From a checkpoint of a small contrastive image-text model: trained on single toy objects rendered from many sides on busy backdrops, 50862 training examples.
Rows from block 2 of the text encoder of a small contrastive image-text model, named by matrix and row number. Rows with one number belong to one neuron. Each number is 200 + 30 x the weight over its row's rms, rounded and kept within 0 to 999. All counts start at 0. After the name is the row's rms in percent of the matrix's.
Before each neuron's rows are labels from the 100 texts, of 14848, where the neuron reaches its highest value: "fires on" is the input token at the peak. Only what is clearly more common there than usual is listed. The data: single toy objects rendered from many sides on busy backdrops. In brackets: how many of the 100.
# fc1: MLP up (text_encoder.blocks.2.mlp.fc1.weight, 768x192), inputs 0-191
# fc2: MLP down (text_encoder.blocks.2.mlp.fc2.weight, 192x768, transposed), outputs 0-191

fires on: " " (86)
fc1.334,099,138,188,203,183,214,209,173,240,154,174,224,151,197,193,201,199,138,172,180,171,172,232,181,243,188,174,169,190,188,219,181,188,205,251,260,219,178,157,225,151,279,202,248,180,192,193,170,190,169,200,251,253,235,175,204,218,149,236,176,182,142,214,179,235,216,222,185,199,223,216,240,193,159,210,192,199,158,234,203,197,241,202,152,174,184,210,225,196,213,214,181,210,209,233,192,220,240,205,144,218,205,208,226,229,191,243,229,215,241,249,241,160,180,183,187,196,181,195,198,213,180,209,238,226,237,175,184,141,232,208,203,218,204,182,240,240,270,150,204,225,193,271,168,135,206,191,183,183,223,207,188,172,221,155,193,195,155,206,198,163,239,240,180,226,208,163,210,186,206,228,126,162,176,200,218,185,179,224,224,187,156,196,196,210,201,208,257,207,125,266,211,205
fc2.334,089,165,181,224,235,212,205,174,239,145,176,174,155,201,145,163,197,205,141,180,226,193,199,196,224,227,171,241,173,183,161,211,224,210,207,239,175,191,209,205,159,231,216,166,219,220,217,174,153,207,231,199,237,254,158,203,217,171,187,218,209,123,249,242,228,167,247,191,242,249,186,227,237,173,178,194,249,169,209,218,260,201,164,100,180,196,157,234,220,185,205,233,201,242,173,221,173,260,208,222,174,249,197,224,188,131,173,205,219,232,179,201,247,177,201,178,161,216,188,227,215,160,194,230,186,224,178,158,198,242,190,169,212,162,220,190,185,232,185,211,161,222,224,207,209,228,183,176,159,154,181,197,214,198,237,177,189,243,193,190,153,192,211,203,149,246,193,214,172,221,217,164,175,186,242,224,182,138,201,194,218,221,266,213,223,192,218,210,168,217,224,265,192

fires on: "e" (29); "b" (27); "v" (12); "d" (7)
fc1.554,095,142,165,184,204,227,225,197,219,237,173,231,250,187,230,152,197,191,271,267,234,196,228,223,200,226,213,231,225,191,229,207,201,178,178,185,224,142,200,161,165,233,178,178,156,170,190,170,218,203,182,196,210,247,174,198,220,191,168,221,192,223,141,222,188,234,203,242,183,191,215,195,171,182,213,190,206,214,273,203,203,228,182,244,180,234,167,190,234,154,172,220,191,197,175,227,208,200,212,209,257,215,185,264,205,168,132,225,185,194,166,195,142,208,190,169,200,151,259,139,170,174,184,189,186,225,192,173,200,233,185,188,210,186,215,213,186,205,241,201,225,223,139,190,195,167,217,175,214,243,264,183,180,224,143,205,191,237,200,242,229,223,150,183,222,197,190,246,199,141,220,167,247,226,137,208,178,149,180,187,200,134,242,235,210,179,203,280,196,179,208,204,195
fc2.554,112,178,169,204,217,206,192,222,196,256,184,177,225,263,231,185,236,262,189,145,171,216,288,201,179,194,218,171,240,236,232,183,223,169,176,181,184,150,187,168,197,220,189,221,215,204,228,225,168,193,203,164,156,216,204,184,166,172,195,223,157,221,200,177,222,168,188,197,201,140,187,224,234,220,251,214,204,178,195,236,122,154,215,209,210,195,206,156,170,160,197,187,200,202,210,175,212,187,264,196,202,151,230,223,222,204,202,200,222,155,156,147,246,171,191,211,202,191,194,183,201,188,146,192,151,162,189,234,203,221,174,185,257,187,168,201,209,209,228,211,193,214,210,220,195,239,199,222,215,201,174,189,253,180,225,225,184,261,209,239,229,171,281,202,207,266,224,152,174,157,182,231,237,201,221,114,229,175,230,195,195,174,201,148,211,156,221,172,258,168,213,240,198

fires on: "r" (19); "i" (13); "c" (10); "d" (8)
fc1.199,097,200,221,221,204,204,172,150,200,174,209,199,178,176,232,188,147,218,212,230,231,165,187,272,166,258,216,244,172,213,246,203,175,201,149,237,184,155,197,169,221,227,234,188,203,197,162,202,148,229,173,234,188,212,173,160,202,232,191,223,250,188,202,173,129,163,230,218,159,172,200,222,236,222,197,164,208,175,188,224,203,200,205,255,175,209,252,217,220,135,232,232,200,188,226,206,195,188,192,263,171,216,186,174,137,164,181,177,176,218,244,179,158,195,198,215,214,187,219,198,181,191,144,124,221,145,207,198,168,190,197,221,191,210,255,155,199,245,200,219,149,166,200,127,221,200,185,240,155,198,201,220,200,184,231,249,235,197,183,206,213,241,220,207,231,212,216,213,210,206,221,200,218,176,194,192,212,173,197,212,192,261,261,161,172,240,149,273,202,241,159,234,191
fc2.199,111,236,221,257,192,180,177,168,189,162,199,199,167,204,189,161,158,224,144,197,213,194,169,218,247,260,216,157,169,168,209,191,194,193,148,217,229,184,177,180,163,221,180,183,205,200,170,195,236,235,249,223,215,181,200,163,227,162,190,227,261,235,119,218,203,242,259,192,158,146,161,185,183,249,162,209,198,238,195,162,143,234,232,214,135,202,148,195,213,202,215,174,187,154,154,204,211,239,195,201,207,204,236,131,160,214,179,211,221,203,198,212,213,229,207,233,192,204,206,199,208,237,158,208,209,210,209,253,199,204,227,214,157,209,125,256,219,225,215,263,229,217,161,228,167,211,249,156,192,222,205,232,176,188,212,126,189,204,221,230,211,191,181,208,200,223,195,279,189,166,197,175,195,210,218,214,184,209,228,224,233,163,238,208,191,258,186,179,167,218,198,218,174

fires on: "r" (32); "o" (19)
fc1.74,109,195,214,180,199,184,179,181,211,206,261,200,197,159,183,226,232,198,220,187,215,205,209,185,184,154,148,223,153,205,178,197,229,193,244,201,126,200,199,225,169,205,163,267,169,204,162,203,205,218,185,239,151,161,190,174,178,221,163,197,161,177,194,204,237,154,147,225,219,262,160,225,129,146,217,187,225,217,204,215,232,164,175,211,232,216,210,202,202,184,166,190,203,224,235,180,221,221,229,210,171,242,209,226,180,211,214,230,210,217,198,189,251,194,186,164,180,218,231,162,192,184,189,219,208,190,164,207,198,178,201,180,155,218,230,249,228,203,112,174,192,219,209,233,210,163,225,194,280,153,201,175,265,180,251,212,204,268,183,137,239,209,209,266,180,176,207,148,145,242,235,208,237,146,211,215,258,157,181,214,202,169,188,238,195,213,218,241,195,208,192,217,204
fc2.74,165,199,153,176,241,166,213,193,198,194,245,184,244,154,157,221,165,207,177,205,220,199,171,202,175,185,170,182,179,258,219,176,233,197,177,186,225,224,198,131,150,156,203,191,129,186,211,215,253,173,239,222,173,208,189,184,201,188,218,191,201,190,201,258,173,152,180,197,185,193,185,227,175,173,191,222,225,151,229,253,230,170,248,249,237,219,228,211,171,186,194,193,202,188,193,195,189,189,178,224,172,191,132,209,215,181,224,238,209,246,210,183,184,212,131,238,240,188,248,200,201,256,211,143,166,213,232,218,206,291,180,197,185,187,195,283,183,237,154,155,179,209,240,195,237,166,220,188,235,168,238,190,218,199,192,277,192,234,184,222,138,180,192,205,240,196,241,226,191,221,226,155,199,155,186,191,200,189,241,200,221,181,170,237,229,201,207,160,182,163,239,217,185

fires on: " " (39); "s" (11)
fc1.322,096,166,199,200,221,201,212,183,215,172,178,252,211,222,188,187,235,172,194,198,202,192,247,210,224,187,147,178,233,182,233,223,201,219,157,209,227,205,191,218,130,256,206,188,172,176,169,224,244,201,185,209,277,210,188,229,169,146,185,241,172,159,223,189,192,194,200,197,226,267,196,188,154,122,179,226,232,169,234,192,158,226,189,161,140,170,203,216,233,195,178,188,187,185,176,189,194,247,206,125,261,195,218,201,208,178,224,179,185,281,206,247,168,230,200,194,186,167,214,196,169,198,195,211,211,233,195,212,176,220,213,233,222,191,112,223,184,263,177,229,222,153,243,174,207,219,181,170,199,241,220,184,182,194,192,195,216,194,243,199,165,195,245,185,210,189,201,206,162,243,217,137,167,163,255,207,162,149,191,168,185,163,241,217,212,224,225,270,182,176,228,224,226
fc2.322,108,167,181,224,153,219,216,142,268,206,186,179,204,253,208,234,181,211,170,220,199,267,198,237,217,235,200,208,151,183,163,258,156,197,229,272,204,174,213,222,185,250,243,235,190,241,168,199,235,173,200,182,156,212,238,191,139,226,250,156,149,179,227,189,244,157,232,133,224,191,194,169,159,176,203,198,258,198,195,203,221,193,185,185,183,188,188,162,217,215,224,220,238,217,157,225,122,215,139,185,219,226,214,182,213,189,205,184,211,191,209,230,163,192,165,207,188,152,212,219,211,191,234,172,157,178,199,175,254,206,142,198,233,238,163,194,231,255,191,183,172,209,172,237,192,180,189,192,210,214,209,147,201,215,247,181,225,229,184,228,155,178,253,217,177,226,222,225,177,188,230,188,179,190,211,187,213,128,198,223,227,211,179,240,208,215,222,198,176,202,218,134,203

fires on: "r" (22); "o" (21); "b" (11)
fc1.709,097,251,195,201,234,184,181,184,203,260,171,211,234,168,213,230,175,211,145,241,166,179,191,91,180,176,179,214,218,190,174,251,212,207,192,249,151,175,162,170,222,249,202,205,207,161,179,181,189,162,168,230,215,245,176,215,173,235,186,139,173,218,221,198,200,198,223,244,227,188,236,197,230,178,153,221,246,263,218,185,224,172,229,249,217,194,211,240,208,178,182,194,183,200,198,233,212,203,207,178,217,186,251,170,221,206,229,177,220,175,195,153,172,224,205,231,188,142,208,159,197,228,194,179,227,212,191,208,225,208,175,153,202,212,233,140,219,174,158,191,188,182,182,164,228,225,141,197,200,186,241,195,214,182,202,197,283,243,177,203,167,191,238,201,258,246,205,198,215,226,232,263,202,179,176,207,171,167,268,221,172,155,210,186,211,199,124,166,185,176,239,181,199
fc2.709,112,186,170,221,209,141,221,218,169,207,181,200,173,176,158,221,173,234,185,144,205,235,143,195,160,166,178,182,257,208,256,234,244,160,204,203,283,213,204,193,198,240,176,216,239,160,208,138,226,129,197,219,183,208,187,190,246,203,194,271,147,246,236,195,235,211,203,202,236,218,224,178,231,196,195,135,241,227,200,182,160,147,216,163,266,175,195,219,183,207,190,203,206,228,175,240,228,212,205,168,217,155,192,155,170,177,185,202,239,206,215,200,210,212,158,203,166,260,187,205,159,174,172,175,220,179,240,197,189,205,187,148,233,228,198,219,226,159,159,202,185,199,225,146,219,199,227,206,175,214,244,243,231,180,184,190,223,248,209,197,217,149,228,232,213,175,183,227,195,208,142,225,204,234,213,216,188,213,179,137,260,183,202,189,249,218,164,206,212,183,224,172,168

fires on: "r" (40); "f" (17); "l" (12); "w" (8)
fc1.66,097,236,240,193,173,159,240,216,197,204,188,229,216,213,197,193,174,149,186,186,150,216,197,277,220,181,196,220,225,165,239,164,199,228,203,210,200,167,159,170,209,196,156,152,205,194,258,192,205,195,211,203,188,190,180,185,160,227,220,193,157,210,208,195,201,207,218,242,175,215,175,198,217,194,229,160,139,203,169,209,200,218,209,205,208,164,218,177,188,159,227,145,163,182,185,239,177,140,246,216,235,229,238,234,180,208,207,273,217,153,230,198,137,209,198,201,202,202,195,205,182,198,184,232,207,195,225,166,290,235,195,188,164,213,206,168,133,197,220,186,182,214,245,242,188,231,194,191,265,121,222,154,225,213,233,159,233,263,149,199,147,237,184,200,236,253,182,154,215,214,191,224,211,211,210,199,174,214,225,222,216,213,206,207,93,212,187,210,183,210,229,222,165
fc2.66,101,218,205,191,205,231,248,170,211,194,213,248,179,156,235,134,187,183,172,182,174,232,194,246,221,185,186,189,195,197,259,181,202,212,177,196,233,162,186,195,226,184,231,148,224,202,226,204,220,173,194,215,170,169,214,167,224,236,145,211,253,196,239,232,146,193,247,239,167,239,215,267,180,178,279,190,169,203,194,190,175,162,191,194,247,246,172,196,174,195,231,231,161,260,236,234,214,186,235,204,227,201,230,263,162,183,211,190,225,214,215,245,180,181,173,147,176,201,189,251,199,282,161,156,206,166,187,220,250,179,119,194,197,199,183,204,191,189,240,191,177,214,198,190,185,234,220,146,172,177,219,212,174,152,228,188,189,179,198,113,134,195,181,219,206,216,208,223,195,181,186,209,176,213,155,196,198,226,182,188,194,239,236,236,144,176,218,195,218,185,234,193,204

fires on: "e" (32); "l" (19); "f" (14); "v" (13)
fc1.398,087,235,239,194,179,214,202,183,210,212,175,194,206,206,201,153,241,190,192,196,182,204,134,239,211,246,214,217,251,201,230,223,184,234,252,169,180,185,176,192,180,192,184,215,211,137,192,232,170,134,226,196,168,185,227,231,221,227,170,158,176,202,199,241,180,188,155,174,221,224,221,150,138,205,198,162,214,211,214,254,229,152,242,234,205,244,195,250,155,202,185,234,220,163,221,148,205,199,190,190,186,228,244,190,199,207,175,217,233,187,176,218,268,235,210,229,191,177,255,188,243,180,226,216,180,197,199,159,178,247,206,206,176,239,228,224,177,191,173,222,157,203,258,231,164,180,228,210,180,230,188,157,194,218,162,230,207,220,186,155,162,204,220,211,166,194,162,227,170,166,257,212,245,229,228,215,237,162,173,168,205,139,234,214,214,186,138,182,202,133,234,133,154
fc2.398,085,194,191,247,175,194,214,229,187,238,161,155,236,205,183,217,231,216,232,232,179,258,157,207,231,217,152,137,195,159,193,242,231,191,183,198,177,208,216,248,225,208,250,180,179,234,212,215,201,206,225,103,171,167,203,169,186,279,198,179,146,253,250,148,199,246,149,182,151,176,212,205,225,259,211,208,201,169,226,255,201,196,240,214,206,227,135,192,182,179,207,224,206,166,186,236,210,188,167,192,180,165,197,169,163,229,187,132,220,227,207,231,231,147,182,238,214,192,159,217,237,150,185,230,198,209,237,176,207,218,205,296,210,209,211,172,211,220,183,114,218,205,178,194,192,212,234,197,193,207,205,207,165,205,207,170,202,205,226,227,157,162,174,171,185,150,224,193,238,214,188,215,160,166,207,190,228,193,232,243,215,186,196,228,199,201,192,177,168,188,192,217,191

fires on: "e" (52); "r" (15); "v" (11)
fc1.414,101,227,174,130,210,185,178,164,211,126,206,215,151,192,217,204,159,156,228,220,229,139,195,261,208,240,171,207,205,177,220,172,207,215,180,168,213,215,205,230,239,234,208,219,245,130,203,240,160,135,147,180,156,174,234,246,208,179,193,156,219,227,232,178,153,184,240,184,219,170,166,177,229,201,190,214,170,169,202,223,219,235,200,210,167,202,183,184,199,208,189,196,204,181,228,193,208,221,182,261,196,282,204,197,181,156,197,153,236,209,248,196,227,161,218,209,247,240,202,204,209,232,210,186,172,144,193,210,182,151,178,231,210,191,167,168,140,238,158,177,193,216,140,231,202,226,217,231,206,232,231,172,186,250,205,174,212,188,183,164,251,175,230,224,186,259,169,235,241,212,176,199,221,202,169,203,230,167,172,236,233,199,238,218,203,234,148,225,193,204,240,226,201
fc2.414,089,155,211,197,198,178,211,189,171,205,221,181,161,204,224,198,167,209,221,161,211,172,228,191,200,166,278,180,184,195,254,231,207,195,211,191,196,219,181,185,180,203,232,201,158,206,189,187,198,245,198,212,184,157,207,233,207,190,180,205,217,182,165,191,208,192,191,197,183,184,188,214,188,249,157,209,166,177,197,170,202,222,207,190,194,206,207,195,234,182,192,173,166,152,191,205,236,201,231,148,220,191,218,153,222,195,240,215,191,163,157,274,160,281,133,170,278,258,257,211,204,186,213,197,171,239,184,173,179,200,194,258,183,229,225,231,146,189,197,247,159,215,158,203,158,209,249,205,236,231,192,193,151,259,230,181,186,190,215,185,144,222,244,192,184,234,164,220,185,219,167,157,202,220,164,225,278,235,187,180,239,228,167,247,185,215,182,236,108,227,181,252,184

fires on: " " (31)
fc1.83,096,173,237,188,230,254,237,226,205,196,200,195,191,188,244,153,186,220,177,250,181,236,251,207,175,200,259,190,227,206,212,140,219,196,179,225,190,181,179,179,171,197,200,190,203,211,263,174,207,179,224,232,154,228,237,205,238,236,207,219,149,220,223,245,118,187,238,152,229,191,181,218,210,153,222,142,187,209,193,163,238,208,187,163,175,207,209,224,203,219,193,202,186,188,141,169,218,218,159,189,269,223,228,170,193,237,210,138,207,249,229,221,217,172,224,250,138,173,218,198,231,231,201,182,211,215,203,188,193,173,243,195,130,164,179,182,140,249,166,145,204,221,228,145,173,221,201,179,174,188,240,210,217,182,187,206,224,171,178,228,212,191,205,183,204,217,187,147,204,210,249,211,222,197,208,198,180,200,203,172,224,169,232,221,182,99,189,236,148,242,182,213,210
fc2.83,114,153,241,164,276,208,184,143,261,181,188,179,189,163,206,198,187,209,162,147,197,152,219,238,205,185,284,221,153,248,230,215,194,144,152,213,170,214,214,213,195,150,176,182,187,225,183,216,182,153,186,222,219,149,183,154,208,217,202,228,169,189,188,223,223,192,239,193,151,246,195,207,193,231,206,205,176,223,245,159,214,169,240,190,238,216,205,183,162,217,236,259,189,205,208,157,273,180,180,166,210,189,212,223,158,216,235,203,230,202,266,212,242,219,212,211,174,171,239,223,129,200,225,182,219,182,174,187,214,226,233,247,200,179,192,246,204,178,176,173,196,267,233,199,115,223,241,164,210,187,200,213,197,195,224,223,191,179,200,181,186,205,212,150,166,169,191,218,209,228,210,215,208,220,176,150,211,243,130,193,234,175,189,219,155,202,215,194,176,197,222,230,203

fires on: " " (53); "d" (35); "p" (10)
fc1.466,100,256,231,177,215,131,193,198,260,172,123,233,200,192,169,195,248,166,197,203,159,186,206,212,275,201,164,186,251,242,207,249,185,182,185,230,168,244,189,194,181,228,221,188,227,280,228,212,222,216,213,218,216,144,193,203,222,151,209,221,219,190,183,197,224,168,191,198,203,187,207,176,197,159,229,155,197,202,243,199,219,225,195,181,229,189,182,217,201,203,180,207,195,208,195,201,186,191,212,222,167,263,171,201,217,176,234,129,209,202,162,235,182,206,140,277,175,235,143,193,185,180,173,147,219,142,250,243,182,236,187,208,212,175,198,137,173,198,197,262,254,219,151,214,212,249,200,153,201,181,215,176,169,151,166,141,185,201,222,203,170,212,158,245,216,213,213,214,208,211,215,196,206,232,210,184,158,200,193,178,175,226,235,199,222,191,238,171,218,179,245,201,155
fc2.466,081,222,181,215,177,161,163,180,187,178,166,158,244,165,247,187,203,184,184,227,190,181,127,221,215,214,195,191,272,251,223,209,259,211,222,222,188,187,143,205,197,139,179,214,155,205,190,280,165,219,184,216,210,200,199,224,213,202,170,174,209,186,195,240,253,196,177,244,184,190,200,204,221,170,158,194,210,217,200,204,222,227,275,209,219,201,220,166,179,185,230,220,220,246,123,204,191,207,189,221,181,213,229,170,222,177,205,187,237,221,217,229,117,130,141,195,243,171,240,205,166,176,210,184,230,158,159,183,243,240,215,238,258,209,207,201,211,227,171,212,207,190,199,191,200,191,220,128,225,168,192,248,222,184,180,204,160,158,182,230,176,160,125,211,196,221,181,190,236,211,165,202,229,167,172,148,199,202,223,208,240,220,220,182,206,177,205,186,252,224,246,186,209

fires on: "b" (25); "m" (10)
fc1.166,094,228,183,164,214,215,128,204,195,220,162,183,204,203,201,232,229,135,172,257,239,225,213,157,233,219,148,209,242,188,196,170,204,198,197,255,192,216,153,234,233,216,189,213,206,161,185,195,236,202,249,179,209,200,215,187,192,198,241,189,187,184,243,221,212,149,187,242,186,237,186,178,158,172,179,197,139,226,238,194,215,208,239,199,175,162,209,190,176,141,170,248,172,163,210,186,172,173,222,236,175,228,274,161,198,225,234,168,190,171,191,249,185,247,231,202,257,208,241,174,255,220,232,224,198,209,193,170,208,170,258,187,197,197,176,215,158,184,222,151,221,152,186,239,153,214,204,202,145,192,187,207,263,201,196,204,230,212,218,196,195,225,192,241,167,199,168,154,238,231,181,177,222,271,202,227,248,197,177,166,176,229,197,177,176,170,168,215,127,167,186,229,162
fc2.166,106,222,214,239,198,239,194,198,162,250,179,190,127,205,216,238,174,190,240,221,250,232,184,184,225,179,217,178,232,224,167,224,180,176,232,189,213,206,195,224,238,208,187,191,225,171,198,231,215,145,225,257,200,143,177,234,154,154,234,194,124,250,194,160,187,200,217,170,187,176,234,165,184,174,145,224,185,241,242,230,193,202,251,208,207,152,230,149,210,250,178,251,203,177,219,136,185,232,231,221,225,257,238,224,185,219,189,159,215,221,212,214,189,208,240,165,214,233,182,194,195,199,213,190,210,184,190,206,156,160,170,150,180,211,178,220,176,160,222,209,186,207,211,188,132,187,241,192,209,119,155,176,237,190,199,230,225,248,180,256,178,208,192,189,177,175,233,207,199,175,192,219,234,186,248,228,189,228,214,228,202,220,211,169,121,192,187,167,139,211,170,188,219

fires on: " " (32); "m" (27); "a" (18)
fc1.369,090,168,185,213,137,218,201,192,153,162,220,264,203,187,239,226,217,178,209,207,235,258,225,202,163,207,191,228,171,234,221,213,213,141,203,162,267,212,175,245,161,233,272,229,198,188,231,184,150,118,232,191,165,201,203,235,213,210,216,175,191,212,227,203,229,168,230,184,161,140,229,147,185,192,223,226,186,204,194,178,226,154,263,206,130,205,207,189,176,210,205,187,168,194,242,206,218,176,202,230,176,184,222,201,200,179,207,221,195,170,203,169,217,172,227,139,227,250,199,245,207,185,210,174,159,164,240,218,199,230,217,206,205,198,228,185,207,214,154,232,175,269,180,231,145,182,187,203,166,156,193,160,226,207,201,201,190,182,249,196,230,186,245,184,234,121,207,225,183,165,171,175,188,185,214,198,227,235,197,258,184,188,255,179,214,199,134,192,194,224,241,179,193
fc2.369,115,234,171,185,127,218,185,166,198,252,203,180,191,212,192,213,177,212,173,246,206,226,158,220,227,207,162,191,219,140,200,161,205,182,163,197,178,174,165,253,180,228,227,196,200,206,225,205,230,212,213,192,163,205,170,262,171,259,152,231,166,186,214,214,220,268,220,168,205,215,179,238,254,222,191,241,158,213,218,180,219,164,237,197,173,212,206,124,184,180,241,140,209,169,152,272,243,244,165,164,209,196,192,202,189,180,256,167,183,124,195,219,187,248,196,229,158,187,233,202,183,221,195,168,180,193,230,212,235,183,156,229,184,194,214,222,185,205,195,133,147,217,233,188,202,180,272,188,248,195,181,224,239,268,186,224,218,163,220,190,212,202,198,220,192,203,196,196,231,241,180,160,242,160,157,191,194,224,159,206,151,227,228,204,206,193,216,220,231,183,179,188,191

fires on: "b" (39); "o" (28)
fc1.92,109,206,219,222,204,196,191,173,201,149,173,200,180,204,223,194,179,191,185,203,201,181,201,216,205,183,287,204,247,157,166,270,187,186,216,222,221,217,200,210,216,162,248,131,186,183,199,182,232,128,261,205,214,166,185,238,198,163,214,241,181,179,235,212,206,242,212,250,150,245,213,190,186,181,195,154,230,219,172,295,200,160,183,179,180,198,198,164,233,207,229,231,201,149,209,180,231,225,177,287,122,224,190,222,178,204,212,230,212,172,142,243,205,212,214,192,208,191,247,209,208,203,189,210,148,207,184,149,168,216,219,175,194,155,221,216,199,206,211,242,194,240,189,209,183,205,179,214,193,222,195,180,200,211,145,202,143,198,200,211,234,147,242,188,217,152,188,218,172,194,209,250,219,152,161,181,223,266,199,229,176,208,248,220,207,215,161,212,198,136,172,185,173
fc2.92,109,204,224,208,249,216,161,134,158,190,188,164,193,211,229,235,229,228,200,186,205,195,144,213,201,234,259,225,276,145,170,227,235,168,182,225,168,188,200,213,177,206,142,136,200,194,187,193,232,199,211,253,212,137,153,171,198,212,241,227,202,200,151,202,192,196,202,173,179,205,168,203,248,153,183,239,221,229,181,206,186,199,215,224,194,240,200,234,230,206,208,158,163,181,171,212,215,236,196,171,179,228,209,208,158,222,226,212,181,261,140,176,193,185,248,191,207,171,207,217,253,176,186,240,194,253,240,199,188,229,205,201,155,163,178,235,241,166,167,189,176,196,198,182,171,171,211,157,193,181,203,219,196,162,169,154,224,210,161,201,258,218,202,154,235,189,251,206,155,218,208,191,203,200,188,239,243,165,269,153,190,242,244,262,213,192,172,216,229,143,211,170,221

fires on: " " (40); "b" (29); "h" (15)
fc1.11,094,214,205,176,177,122,161,188,175,156,195,191,167,218,216,194,255,195,204,220,158,212,225,211,203,183,198,193,225,268,247,182,179,190,212,194,205,211,229,258,241,242,196,258,200,183,221,259,214,192,175,202,214,188,250,197,275,171,207,139,192,217,251,214,180,168,208,202,178,212,228,209,172,194,232,169,197,210,253,185,232,222,217,182,172,243,216,264,217,146,235,161,181,200,175,110,150,196,252,213,167,192,175,153,191,168,241,127,225,159,169,198,191,193,158,243,185,213,197,202,170,195,198,187,194,202,166,224,223,253,116,233,196,191,195,205,216,198,212,135,193,237,142,195,196,172,215,160,147,227,216,206,227,189,161,214,183,229,226,204,197,193,248,204,187,208,226,221,251,190,160,175,240,187,177,202,205,207,182,188,215,212,182,170,168,256,205,208,217,235,212,195,189
fc2.11,107,249,207,180,215,184,204,162,200,189,170,182,218,248,183,227,219,216,164,235,177,173,163,204,239,192,218,192,244,213,210,177,207,159,267,210,181,145,162,231,254,212,196,185,238,176,198,171,146,205,218,191,197,187,210,184,232,227,243,228,253,213,189,193,221,210,229,235,179,212,212,239,179,176,251,190,239,171,180,230,174,206,196,163,240,198,215,250,199,192,213,205,169,188,172,198,168,211,201,193,205,253,203,188,248,224,248,200,177,193,228,209,204,141,187,213,177,124,217,206,228,165,192,186,195,167,216,164,236,236,192,131,209,199,201,163,202,175,179,78,187,238,230,173,181,228,217,90,189,242,209,198,217,172,198,198,169,223,191,195,181,185,136,212,169,187,139,231,206,181,156,203,259,181,236,200,198,183,156,213,210,204,210,188,228,198,252,253,238,202,179,188,225

fires on: "e" (35)
fc1.163,091,220,196,203,212,196,201,212,139,235,181,240,215,203,215,168,198,274,182,182,135,212,189,206,227,226,238,177,220,188,178,213,220,213,224,145,225,193,180,228,206,129,170,197,228,186,186,224,207,160,277,199,217,216,229,236,158,174,167,185,253,200,179,197,185,167,233,163,187,209,174,171,211,187,223,161,166,210,197,193,182,191,180,188,130,175,207,208,243,205,130,212,218,234,236,228,237,196,196,186,166,174,213,183,231,181,188,182,222,224,194,162,214,153,252,202,191,176,212,183,175,219,252,183,216,157,187,191,223,219,208,193,200,234,253,193,178,223,203,227,153,228,137,252,216,218,222,193,173,213,234,219,288,206,224,187,169,237,187,185,222,141,184,202,248,170,160,157,151,196,118,208,188,219,217,185,235,178,247,154,235,230,213,244,189,187,234,247,183,157,219,229,168
fc2.163,084,183,204,203,220,158,217,204,194,270,186,204,193,202,177,233,239,192,191,183,245,222,181,176,239,167,177,202,260,145,191,215,191,167,168,198,213,194,213,208,197,223,138,174,199,183,183,186,185,240,211,186,269,254,212,219,223,129,237,221,158,196,247,258,258,176,152,184,220,212,246,162,186,148,164,158,198,195,231,183,178,164,220,210,160,216,243,174,168,189,242,192,201,215,216,194,244,185,242,150,171,197,210,204,224,214,153,222,195,166,222,186,175,215,204,215,200,186,149,253,238,214,170,223,188,176,161,140,154,220,206,221,183,207,182,219,191,207,188,177,212,224,188,248,157,251,236,158,194,213,166,203,165,257,122,220,176,169,233,198,152,198,232,151,182,224,246,182,220,159,164,195,189,165,213,172,201,208,224,166,221,211,207,258,251,236,230,240,189,202,183,210,215

fires on: "r" (45); "y" (18); "g" (18)
fc1.51,095,175,195,181,228,156,161,233,182,181,206,210,172,223,206,163,164,192,248,231,215,250,302,237,180,165,271,174,213,211,194,190,176,203,206,158,145,177,208,184,169,212,183,164,161,237,167,175,168,220,207,217,182,187,244,208,239,213,217,191,235,198,235,227,215,210,202,170,170,221,202,197,212,153,236,211,276,166,175,217,212,197,252,185,152,177,195,202,235,231,205,181,223,185,215,165,181,221,206,186,167,170,247,183,185,222,181,159,242,274,161,202,198,187,219,191,222,194,153,179,224,186,190,220,222,149,227,210,218,237,238,203,243,214,205,216,233,220,240,208,245,158,206,144,184,101,207,229,218,176,183,200,264,165,213,210,204,208,255,188,261,193,208,198,180,210,214,179,151,178,133,185,248,229,190,204,174,215,200,193,182,184,157,154,198,171,221,198,156,205,174,198,203
fc2.51,057,236,257,206,195,201,176,206,186,199,221,227,217,192,198,190,132,209,174,142,232,208,194,173,239,133,128,188,199,197,169,159,190,229,187,196,152,198,230,206,180,227,140,166,163,205,166,163,190,159,200,195,243,195,220,229,164,230,201,206,252,215,192,219,167,198,212,191,188,169,145,193,196,144,212,197,246,194,215,181,172,192,227,185,233,253,210,193,180,178,255,204,250,154,191,159,213,183,184,185,208,277,253,154,160,139,152,180,168,239,208,206,239,196,198,205,191,170,165,216,220,200,192,188,196,202,165,191,214,269,190,183,191,170,212,224,153,218,234,257,269,188,163,194,262,187,207,200,211,206,196,202,254,218,205,225,202,209,244,194,236,199,189,183,238,229,224,171,160,192,195,211,211,236,235,196,185,202,251,208,215,253,221,168,254,213,255,206,159,150,223,166,187